Rows from block 5 of a small image embedding model, named by matrix and row number. Rows with one number belong to one channel. Each number is 128 + 24 x the weight over its row's rms, rounded and kept within 0 to 255. All counts start at 0. Numbers have three digits each. After the name is the row's rms in percent of the matrix's.
After each channel's rows are labels from the 100 images, of 14976, where the channel reaches its highest value: "strongest on" is what is common among them. Only what is clearly more common there than usual is listed. The data: dead-leaves pictures: piles of overlapping shapes.
# convs0: expand 5x5 conv, stride 2 (model.blocks.5.convs.0.weight, 120x40x5x5, each kernel summed), inputs 0-39
# convs1: project pointwise conv (model.blocks.5.convs.1.weight, 64x120x1x1, transposed), outputs 0-63

convs0.20 114:174129153152129136136146134107182103175117140136157188185134139113125119133163127121111148144125158138137153133113147131
convs1.20 064:088146136168122125153102090135136103135124127164141126110117122084162106134144086130154084134095114139110080118115155155133147145085105169121158124144122137129143182074136121127126108120158122
strongest on: grey

convs0.4 137:098135126135117088116128125145133149145159137177142135148164141105127111141150123158139137115172083187156169127135101134
convs1.4 103:122163085132109107148110137102109127113190052144129119122163129135155140141109166111115103139085134130123111149166129139131102099150162138100121116105138132157103163096136139128114151161107119
strongest on: large pieces; ring

convs0.114 086:124122122146130162118132153097134147150098117120171161146148123087148140101148082145126107075122093132145176149127156118
convs1.114 082:117138154153141094101147124146138118157132115141119102095169099121138091112161151176128130162134128144166126144085109060133107175109105105129140149134131127137175163133117103150151095119135129
strongest on: flower; small pieces

convs0.6 089:125109151116110070115080123127122159140118159157167120154155135112090111128153111113151114113129078124156158130128138165
convs1.6 123:166148118130102155104073124104127119091102119165129140110131141152115159159118115137092107133129114154166102163096153076168106104084149118129121134135119146108131085154110136147140138137150168
strongest on: large pieces; hexagon

convs0.44 097:093081130121154186100112108151141112174095143124121167160135128115150155144142125143131136134145082138158122146106152126
convs1.44 094:110147160110154133107146144166103171173116137121120081129190103139115105132124132126124109130104166112122149176149114098145124163088108138114134143104084102121128184133121099108127116141139139
strongest on: flower; small pieces

convs0.13 112:131135107131120120141141126120111147188117166183160152106145143147158155119104166148123158107086134116122135165123125165
convs1.13 094:103115109154142140119135139175136145111117092158103148162098125112099124094098092146133077168151100119117167090138145140147111148134093134123110084095125119110158100103120148103144162161118136
strongest on: crescent

convs0.14 060:155157110131149131121130159124130187142181160137129102106117152184123105133153176122125149114139134099124124098103114116
convs1.14 089:122123121131120124131091157106092107133096100197147151161135131115165142099151126113139143121109118146181062122138143116103181128144124140168137122109158150114144093157131136124134104151147129
strongest on: grey; rhombus